Weights of a small image VAE.
Training: soap at rate 0.0019, 6500 steps, batches of 128.
Rows from block 6 of the encoder of a small image VAE, named by matrix and row number. Rows with one number belong to one neuron. Each number is 128 + 32 x the weight over its row's rms, rounded and kept within 0 to 255. All counts start at 0. Numbers have three digits each.
After each neuron's rows are labels from the 100 images, of 14976, where the neuron reaches its highest value: "responds to" is what is common among them. Only what is clearly more common there than usual is listed. The data: pixel-art sprites of 400 made-up characters on tiled backdrops. In brackets: how many of the 100, against the usual share in percent.
# fc1: MLP up (encoder.blocks.6.mlp.fc1.weight, 768x192), inputs 160-191
# fc2: MLP down (encoder.blocks.6.mlp.fc2.weight, 192x768, transposed), outputs 160-191

fc1.21:107109131164097150169132132098152111102108091075129110113164178156164074178200132136113157159181
fc2.21:160114110170161130116150160116155133118111100116135070126071110086121103105136072109115085102077
responds to: white (30 vs 8)

fc1.53:119143137100112147096117057192101144142183195081132124167059151143150154116098165085119150082119
fc2.53:168163088096147098148124126105142090170146145166129115096143132114143146146059133165138146116124
responds to: yellow (70 vs 8.5)

fc1.569:126115155193171147105133146113132163113121080145059108105129104096123145083147158147177078159105
fc2.569:114090119091132150079137136107146079138144095174143106134142067125081143161108087106133081057115
responds to: teal (48 vs 8.4); green (27 vs 8.4)

fc1.49:112165127146128177129102141137153192126151073103095100117170169134146119143160148171128082134093
fc2.49:115069181130178129117125138083120102140107083146125156081106083131104094126149076178129170055141
responds to: green (39 vs 8.4); teal (33 vs 8.4)

fc1.670:123172205123156109131130139163123142127110103067163211181140180105107134163130153169137090144086
fc2.670:119112118103087081110081151091106133110138117114152106100027151146084174113143103076162111099115
responds to: upper left (50 vs 25); red (28 vs 8.5); black (27 vs 8.5)

fc1.700:100058138100087150159128164101102147193138075170124165114117103107083067186062148138164171124122
fc2.700:132151139153131083148083082167127145079096103160114170193160128106174152108085139135112093151153
responds to: white (47 vs 8); black (27 vs 8.5)

fc1.23:126145147104143137172111154138127158178136164058101121106103154171163105128086122132132207129133
fc2.23:120073132119131104158105130143156093126098141214065142109132191084189093138070067145113077106126
responds to: red (43 vs 8.5)

fc1.16:139150149162126095122148076177131129108164067139115159101097116127108096092143179081148064126120
fc2.16:128117075138099139123124118077124119120113047161135159132109128074073182153115137073147111127176
responds to: grey (25 vs 8.4)

fc1.45:160086170151115136071131101161210159130133095067132129135082143106136137140153171132134062127116
fc2.45:143136102127169139150115103086180112105117073120143064107105215146121173133109136091122117155148
responds to: green (39 vs 8.4); yellow (32 vs 8.5)

fc1.632:140201082085086149136082185184104132128092070196149140144163107087111107190120142135150121140122
fc2.632:137128138100144078124125076115127177115115090117138121180176102160139108118108140181111113116136
responds to: yellow (39 vs 8.5); white (38 vs 8)

fc1.495:181110177149138133140084183169143149135037130140137099107119113115145129118098181181160128152151
fc2.495:142125161048179108147143187107154061152103131121108114115199065078155128148095068111167072078151
responds to: teal (26 vs 8.4)

fc1.30:106136137164169128144095171090202159145114069154088135162142134118121119134141090217119120143134
fc2.30:105090102108132159102161119102145074128106112146147164109097096140095149116169063116113129024075
responds to: blue (36 vs 8.4)

fc1.251:105131077058101198095195152137117202169156053123167132134121116104115163122136148086111130165142
fc2.251:132095141135080108109097121085130141114152063104138079167113104115168112157112109145152156142109
responds to: green (58 vs 8.4)

fc1.10:086157130188132172129128148103133156100130076130109124131193113099143130121172160166139109143112
fc2.10:099032158063150136085118085109120144113159079159124108126124097167082084099143022117140086062100
responds to: teal (56 vs 8.4); green (43 vs 8.4)

fc1.301:125129113164136080080155072183133129138143136117189165125139128130122106089128185098126081105120
fc2.301:135082110125138120145118105162133076144132103085128153104145137099107144129078144108130132126149
responds to: orange (54 vs 8.3); green (29 vs 8.4)

fc1.9:096116197168145153151153108119161119122119077092118144108066147191157094179101169189119171161142
fc2.9:142150085085086124113147105148169113113094194154136099122124148115111168143094121071106084128121
responds to: yellow (54 vs 8.5); white (46 vs 8)

fc1.184:069095125113134164187152184095139134112140106120119098192150148100101181089139134255176141102126
fc2.184:124126154184121159086122129132118084197078145164144100089167060081144128132142079105114131155105
responds to: teal (30 vs 8.4); white (26 vs 8)

fc1.439:124153176124093067168134146245105115137147089152177152137192145167146101119090101128157136139146
fc2.439:109181171133152114128100091174163081115101052046130124105163155178094142171143147155139106134153
responds to: lower left (74 vs 24.6); black (34 vs 8.5); red (27 vs 8.5)

fc1.410:155150052115117148099165129137135130145183110157070127039135148159105140070145123096073111149124
fc2.410:152142171175187160162077114087138230120143217135143137176126070148111111121128151123111163136106
responds to: upper left (55 vs 25); white (39 vs 8); blue (27 vs 8.4)

fc1.123:069154131098118153190146167097177139180156104148124139174096138169153143107100099121134185098133
fc2.123:116072069146129142102088095064135088125117086189142127094128145101162123141137082176101093127108
responds to: lower left (53 vs 24.6); red (28 vs 8.5); blue (27 vs 8.4)

fc1.763:129069080134166186120089092044113127155101087138090157102123151087100128132114120128198111089114
fc2.763:129204116122105071155110143161110118105137159123105190163178133144150157149114229099141178212181
responds to: white (77 vs 8)

fc1.690:074125063099105223080217177148114115140176086130115134106105114160079188122159137116131146130171
fc2.690:074049160140023097189102095145181163089173106106117124143144209100165116144144156164108151142181
responds to: red (34 vs 8.5); black (33 vs 8.5)

fc1.677:143167171118136095112124159144154115150089057175194205154181126141123066133107097116165090115125
fc2.677:134220211128159062104125047163126134105109154079159166106100080172128152160135133133149148099119
responds to: lower left (57 vs 24.6); blue (42 vs 8.4)

fc1.605:121178117136153127158154171119117147119143123154245144136177117106129130107164126218155145113067
fc2.605:083114124106128088089068150177121160137048081051135108143131130169082150130145088125151098075117
responds to: purple (33 vs 8.4); blue (30 vs 8.4)

fc1.130:158094145131117123148128142132124179141097118093160164155139238086169104146099195173155123184107
fc2.130:113165127136129140149096128161113107119109157128135086128097136148097142083097095155138101007157
responds to: green (69 vs 8.4)

fc1.208:091122088129079189173173136137124180179168150100149155156109189154162162134074151125177196137179
fc2.208:114090106097127128037144130159079102099152114124118110092138084155099106108114110133145055101114
responds to: yellow (25 vs 8.5)

fc1.334:083169146167183152118131124094158111116165111163170132104116128087134150083152099120158108091135
fc2.334:114094081102140138099160141118077093095118116112109145104148090133115129099159156115158073120094
responds to: teal (76 vs 8.4)

fc1.549:156193174127100064153121125241072086129133119113162105117164154134150099127102134114150113118162
fc2.549:131170148091142104143148097185179099105129029083117136068152118180069124137139136158125096097122
responds to: lower left (62 vs 24.6)

fc1.431:068159093171150185049168147121103178068160131090149128130226166140137134128139124095167136098165
fc2.431:105030140108088110082114168190118155102190111161107077131099150141128095121139095147190147130106
responds to: green (75 vs 8.4)

fc1.555:142191117153150164153109140149134124106124158096145138083135123090136158103124185111092107131142
fc2.555:119133176145122121095127131123141151162131058101114123054162151095071194146130147132116108076160
responds to: pink (25 vs 8.7)

fc1.98:117085190149091100111190119149139159079129103072132114105145126070115121121205151128089132143135
fc2.98:158112104126114151150108127177163119148110141105139108196094154126094138154177079131133158051114
responds to: white (37 vs 8); yellow (30 vs 8.5)

fc1.147:166207058153148100142132116069161083136140140061152161132149150104156120152144161122122108147080
fc2.147:106187083159118119109157120118100100146122050120148125098159148085087157149121166161148111077164
responds to: grey (27 vs 8.4)

fc1.587:150123116184151112098138081164119166091172104089124135107124138115112143134180190092121052136140
fc2.587:125089053114112155169120101089143018136136060127165174094121135091142177094139054051142125090147
responds to: yellow (41 vs 8.5); orange (37 vs 8.3)

fc1.354:132137136170127100103134125157173137098150080116113133091089122081140120116182146074110070140106
fc2.354:151131103121124160119123112064135125112108015148140106117122181092041146121131182140125091080148
responds to: orange (64 vs 8.3)

fc1.492:109150126171169107077075135132138167101132142101160109099180137084130102085170165171150076138119
fc2.492:122134144109110117144144137151142070176137162117167134121126182121098142094103140084114162097146
responds to: white (30 vs 8); yellow (28 vs 8.5)

fc1.539:156093133140122162095109114095116133098126095096099088102180115082106139149105181081160106104150
fc2.539:102106128089135077091164052212123118077095073151132166146141134132097133137103177099139142221134
responds to: orange (40 vs 8.3); yellow (35 vs 8.5)

fc1.232:102142133120109123162112142107175129167171101119117135127111146169179133150101116094134173099088
fc2.232:152162115150125139096144090065163076134112020157114099142109152121065118148133071149132122124161
responds to: blue (27 vs 8.4)

fc1.433:152150107142128076113124138098194107151175103217151138109114103147137104119132094137117071099090
fc2.433:106150115217157147124165072133160115142112128113086141127111117111155120122158143086122152154126
responds to: blue (93 vs 8.4); large (78 vs 39.4)

fc1.140:140135116163133169115140143107121141096113112098079117112152124105106147114185140142087117173131
fc2.140:129072172079112164107084136159166156143139124166154093131116100110096113141145092115146117004088
responds to: orange (40 vs 8.3); red (38 vs 8.5)

fc1.557:138154182116123115086130142109069115065131128080126109118100164083142115117130118091174166121080
fc2.557:116136138111091176109139098186108196115108191052161107184087125152106147102140109132123145112163
responds to: brown (38 vs 7.6)

fc1.173:155151077126196131189116145199164158150147036118152072171146205102125149139144131146166103127126
fc2.173:144130120142121145160103117133156119097103152070131170121132128153066147150142119127123083142132
responds to: yellow (38 vs 8.5)

fc1.718:078128107103111137095169105140113182116149137098162137171175141139109134160133084109140197114190
fc2.718:108091115108097107138109090192153073040209122152111090152135110139161120149081108152159120106122
responds to: orange (29 vs 8.3)

fc1.344:127128213186175111129063075132159123160190168125130075149165091141156160082087130084116131097091
fc2.344:152136112103153163138136151149126079199170159162116136143096130096153180120084108126147131044124
responds to: orange (35 vs 8.3)

fc1.698:184161158108137142107119153181150143058076189104097075133130132081151110158122091103117099146159
fc2.698:105177114110041142088121150152081103099160112074145135108124147182172123132135117129119153125128
responds to: white (48 vs 8)

fc1.702:154166242105157125127119135183081122098066098114165111135130179124124128142131111130100088135144
fc2.702:108148143111114093091110101140119126140155042040122117126076154195118115185128113160134131115156
responds to: upper left (56 vs 25); red (25 vs 8.5)

fc1.709:158166096147125115104146109168154132085154089103129118077075130099146134120128191084097090182137
fc2.709:119177095123119147149098147098151117123118105177114158118107142082127227114073103084126105043152
responds to: yellow (43 vs 8.5)

fc1.542:159126119147136183154120136117142103090142154137058168110094145078130164159120141085056136129102
fc2.542:123069155108095156129125131088112127137153128029128148118063128154038096106167097126154126081130
responds to: brown (84 vs 7.6)

fc1.512:100178133120175139128076143105121136125121184102178125128145149176110163084135119126073152121153
fc2.512:100102194155154163122144097153153097175148107075122127060119155137110197135136100117121112052157
responds to: lower right (61 vs 24.8); white (25 vs 8)

fc1.58:134184167110077117138128133160092203133165121125152119092084169169164101139124151117124209146157
fc2.58:112108093096140092168140125150131089091134089146111153135143133075121150120123114115162074065136
responds to: red (26 vs 8.5)

fc1.314:136166211113108045147128131249102090112132126107148097135174141127141103117093093126148121120154
fc2.314:122175151116165110124104073188173091113111027046124127102153161192080115153137151158139097108117
responds to: lower left (71 vs 24.6)

fc1.408:116146098163152094107085084113126108163164188107156098181127138143092142109110151079093131047107
fc2.408:136179108168161150193126096156151114185166133143126111089161144122164123124097118176129130123171
responds to: yellow (35 vs 8.5)

fc1.479:119130072133161125046180092184107171101181093132149157150099136111147153093126195074200102120091
fc2.479:126060128133033169106121132096104090122110125134131143068094107110097147126142095080150140157119
responds to: green (51 vs 8.4); lower left (50 vs 24.6); teal (27 vs 8.4)

fc1.480:124098134131108104139150109057101134152138102119143155112195154147131090084118104161157147151164
fc2.480:120121109111131153134122124116108147217139193088126116135118099149124149133180160119145154082130
responds to: lower left (51 vs 24.6)

fc1.107:094102141180144189090119097098167162098160143091110108128159134099098157126179138091138115121152
fc2.107:124068114087142092117139145120195090074195129149142108114106203138158134135118122117154096104120
responds to: orange (39 vs 8.3); pink (34 vs 8.7)

fc1.346:091156120170151065177111147117160078170104090190136122143157126127144102127081085139127127093093
fc2.346:145183136060101070101143083072163040115121081044127163134127149178106119160134163120137132144145
responds to: lower left (54 vs 24.6); blue (32 vs 8.4)

fc1.668:115145091142149154183110189105162128091159074092118122154144144165147091181161119181115165148168
fc2.668:105072107205148144132110125073168142151083101118092114107110147097114070072134063168112125109138
responds to: white (31 vs 8)

fc1.498:156140126176118164100149122150130169117155122055170132092073149128191130115157193117108106164136
fc2.498:146134124074123125189127151193158077100133131147177105090145157074113179123105084132154100000133
responds to: yellow (74 vs 8.5)

fc1.183:096140131176130163081157170146139162097150112103161129099196172114134111134175165205123087163110
fc2.183:118111152081119105140104203150183144117131136129114076122167124139086126119077090141144099010117
responds to: white (30 vs 8); pink (30 vs 8.7)

fc1.342:103142114118158099132141133141142154138130080189156139108058120092137127118140137158183085079106
fc2.342:121157090121112110145117155099140152146097128125103082157115107116117148160134131132111094099108
responds to: teal (67 vs 8.4)

fc1.158:077159107113134148151141152069133163173163112134106114166176125164155114180101074184196176089098
fc2.158:105150104114129133053133114161099075117090131173093149112145102125153146091159144116154125167139
responds to: purple (37 vs 8.4); blue (33 vs 8.4); yellow (29 vs 8.5)

fc1.438:204148090098116084122122134093141154112145090134107141103120121133172118103191093146141138147107
fc2.438:138160128136109132087085121097110090152147133106127074180090175128100146186149133061180105114164
responds to: pink (26 vs 8.7)

fc1.369:159096135146103166137144136104104212100114078093103110053111142131093162147161157131121086146164
fc2.369:094139077067103089122107123164140084103140046134147136174133108101151155162143147050147146177158
responds to: yellow (88 vs 8.5)

fc1.377:114179190111137158181137084103166111162127147126147121131143136155154068179132096081139105128098
fc2.377:125093120071092138106151119103170125097131109101104106075072038090102108133131122163117130105097
responds to: black (56 vs 8.5)

fc1.259:102188126121081185150134175101138157165110113111150167122153177189188101174127184154167120147162
fc2.259:131152135113148133123121159115137132112106076146111124126179110162160129147093112184165137181143
responds to: green (96 vs 8.4); large (76 vs 39.4)

fc1.598:174110144118112125152158121115134176171091123137142115124165152128147088146150091100129105157092
fc2.598:142149070098072051099115133157116084079192118112128149123147118127141112158107157091125104169121
responds to: orange (33 vs 8.3)

fc1.487:158075084110127084096107157158118132180177077159129102134130120098135124198135120129182120063165
fc2.487:153204115141124161121132110143121101084102113056140130133125159149113147103142112146096172129155
responds to: upper left (53 vs 25); black (29 vs 8.5)

fc1.372:140093129162152141064149089112154155060116138085139103133192151109135117123162182110140084132105
fc2.372:121040127117116071066113152177149128105179153116162099170105188149119125143130067077152127102112
responds to: pink (37 vs 8.7); white (36 vs 8)

fc1.645:095120143132108155132176144124136135101128131041165081140160211129153114149154127124109135080112
fc2.645:132091156205143123096194147097131162103093097126115057108103123104126069132131073110123142119146
responds to: teal (30 vs 8.4); green (25 vs 8.4)

fc1.244:148126120141150171200100209132132129135096089194130117089092156085125129125112115158140128140148
fc2.244:137155095111151090140143129085110110093184062126163161154132158136119110136122127162150080116122
responds to: green (79 vs 8.4)

fc1.491:101157094133111156136155150111117202196151003175071140122190133145129119125107104117108159138177
fc2.491:122132154117063150120104145158102172092139147102119143151158113171158140140142175156152133195158
responds to: red (55 vs 8.5)

fc1.459:099145136122157121182142144132160166172122122143151144165161139183129148137099115146125167146128
fc2.459:118087094156072173047120096083131064187128140154099105131072061097128173144153116125143144123093
responds to: blue (32 vs 8.4)

fc1.590:090137115133122111124115078136160098126134166042171188129222086170115120101113137131098106108143
fc2.590:111172147119125168151137104178139104208121153161143138099119160168037169093131151106121143131133
responds to: upper right (63 vs 25.6)

fc1.330:120104092158145116117138100184166126099159083106106103060082168100130158115144179135174117128117
fc2.330:129169104110079097132115153135174074140168094155090176099150199163123178079129190085124141140131
responds to: orange (47 vs 8.3); yellow (37 vs 8.5)

fc1.131:080173180173137086173135126120127099158118076080157155137160152154130148097134118155183126113088
fc2.131:109133112041124117127114141101114132110067097137095149117082081131069107116159195130159090089150
responds to: lower left (58 vs 24.6); teal (53 vs 8.4); green (27 vs 8.4)

fc1.318:128170170082082092156131125255100102118136167176144100141160135174122097098096099120129121143146
fc2.318:129189120068163118120091092196133093135136047039126149091161154187134110176138130171134089122127
responds to: red (32 vs 8.5)

fc1.7:087159115142155145142134155047133133199159048140131136165122114170163124136116106174164135091092
fc2.7:123108141144149142106128140085091116122088070141131153092156123141090109059106118146099117113123
responds to: blue (62 vs 8.4)

fc1.145:142085142161140156061152127136162152101133113099171111097109154064124154120160172175134089137112
fc2.145:117091155130120081153112169168193091124130154056177129146146191154091149112136131056128139119098
responds to: upper left (50 vs 25)

fc1.269:133130151112099134108139133146138148160100112108138119146193082174132172129138094172117138085176
fc2.269:133141103167127135181112127141152123144108201116130177134134128122161119146149106088136164166156
responds to: red (85 vs 8.5)

fc1.44:095134142112115116149104121109149141200123134159115105182149138139134142129088053131122184094117
fc2.44:152157107100104122141137117125122029124186034131087129069169098154140138128123120153145106158140
responds to: red (73 vs 8.5)

fc1.688:149113200183158111118124104114185114110130116074144097086077127093121140154179198134146058133115
fc2.688:133111096094135104162135115152172095093067100131166112118091177092144135089145074094140151068149
responds to: large (68 vs 39.4); blue (31 vs 8.4); teal (25 vs 8.4)

fc1.289:121100159095184132118100190134175162149099108206109106152115077164135096093114084175189122077090
fc2.289:121099124164095097096140097081138113160099169062096144204107109119112151196167176140133159224124
responds to: teal (66 vs 8.4); blue (33 vs 8.4)

fc1.175:114125153146090127122138064127133134137185074138108158167131140132157077143131086101157148141174
fc2.175:140160173134131115153147162112136107064103090076150081136077121096095126137133092165096133109042
responds to: lower right (61 vs 24.8); white (47 vs 8); yellow (26 vs 8.5)

fc1.628:099162197161160108188095201084183130130047064153132150147099149150148114074137067199143131136133
fc2.628:133075081077152170102120132078148078116131129180134128089114052152146125143143132202142108081134
responds to: blue (45 vs 8.4)

fc1.335:083065131154162138059110092120158105122115142106137095158127110093106129084106123066142101077125
fc2.335:160173081106135089152134072164156125127152070169124120124177122162102157147136241150116149192100
responds to: orange (51 vs 8.3); yellow (27 vs 8.5)

fc1.551:108107141166051176203114148122095120129140114145106135131200131159096155153158164114152138153206
fc2.551:120146093122207123139129119097096113146107147103134153099146089099118126089141095143101078101091
responds to: black (27 vs 8.5)

fc1.231:115110125117121121143143139147156137138037103161172113140128137154132094139099124096100111135116
fc2.231:115151111071120090128123121097119109107151105166149177086122036148088131110135171109068065083076
responds to: upper right (52 vs 25.6)

fc1.229:116166163161159066156139164094154157104096113151118127114189149097141108123143110177166133120084
fc2.229:117131107077117130124130113154150078135066113085093123112130067176109127092199086140134103080074
responds to: blue (30 vs 8.4); white (27 vs 8)

fc1.392:107134150125115201098132181129086146165109174109120109134074163163138139096124120127093174088125
fc2.392:146131179101150113123112159186140137181118125161130095143202168042212132160096135136123172189089
responds to: yellow (79 vs 8.5); large (75 vs 39.4)

fc1.735:084161155125128108164169122126116135190147141148152121203173133159127116144068081152151160105139
fc2.735:091080060110136094071112083139112082113119067171094131063135051122125129133093128178139043092099
responds to: blue (49 vs 8.4)

fc1.8:151119176116190110134100112152129130120065160066139086155145214085158124136110101143077122101135
fc2.8:123140165154061167098153143087109120122153132122099130095081139148134126144128112115156124133126
responds to: pink (40 vs 8.7); white (26 vs 8)

fc1.381:161186152119153146119107139174207124134108103176120163122046151109177061102166101102138080155062
fc2.381:117161138123091076109106100071165127077095132138116091126118149117064169163167212152110154092137
responds to: large (64 vs 39.4); yellow (61 vs 8.5)

fc1.227:143123153127157159129112091080144127164163101105153153107129133108125118106124173122178088105098
fc2.227:085071122139164086190086110167097092067097074114124148083152160087166134094116124129129118123119
responds to: teal (31 vs 8.4); yellow (25 vs 8.5)

fc1.124:124120126135092138120144127126117180123146047112085136103100143093139125122141253134231068152141
fc2.124:118104116128106168100139147103113086141115085181183159123135024157080081134159086123172124143143
responds to: green (47 vs 8.4); teal (33 vs 8.4)

fc1.554:164171153168133090150089168095148117166093081157092142157150167192151111159123078145176138105114
fc2.554:104147099092109105095144071085160129114119092105093135117078057135124096097219147186128088128101
responds to: teal (29 vs 8.4)

fc1.57:140176112096119145064141175056158129147123118151155158139139106187161115143113081114151132137078
fc2.57:087116169152171097126129111102167176083100137094144098182189099154126072111145130190139102148139
responds to: large (73 vs 39.4); teal (56 vs 8.4); blue (41 vs 8.4)

fc1.711:083142194157135107136184145102100114111138119134149171111129108103108084123125115115134070113089
fc2.711:124156201180164141112132147103154095094116070134117112096112151145094117127145119154117120084126
responds to: lower left (55 vs 24.6); brown (38 vs 7.6)

fc1.413:089125122125130149146091121102157140185153097143093120180139125155136117148107091123109191087113
fc2.413:151149096106133139089136102051141065169190065124103166135096187154156131157137072106106178165166
responds to: red (75 vs 8.5)

fc1.637:169173214086185100155064137192122114119053139085171139143223142110126090124098116147095108148142
fc2.637:123134147113067120101070130115129140155169071103096134105085162187132141150137137143151127141106
responds to: brown (26 vs 7.6)

fc1.515:121141220135136050175162130224106087155145085126159123142149131107118093117078082136149108128114
fc2.515:100183159118163130119108099174176070103109047048132131125148160191071140166125166160153113132151
responds to: lower left (50 vs 24.6); red (42 vs 8.5)

fc1.256:172131203168115078133134168155148116128159081158199186123140152152136113122124142113105095118114
fc2.256:134216179129128118100113083101119066099126086075146164092089134151099126139117113111142183097157
responds to: upper left (57 vs 25); teal (28 vs 8.4)

fc1.722:130065134081104128143125153137115126228120112163150126136104160147109143197109156173165103115125
fc2.722:128162134153098098125127143161137129108095158167133122131153124088142146081072145101109140085128
responds to: teal (49 vs 8.4)

fc1.403:133121193182114071192125156105087091118083063114105176104111146111144146115134179105137057127097
fc2.403:141172128102166093091170102093170066118101050141113111098096105161059136157130117152119107087171
responds to: blue (44 vs 8.4)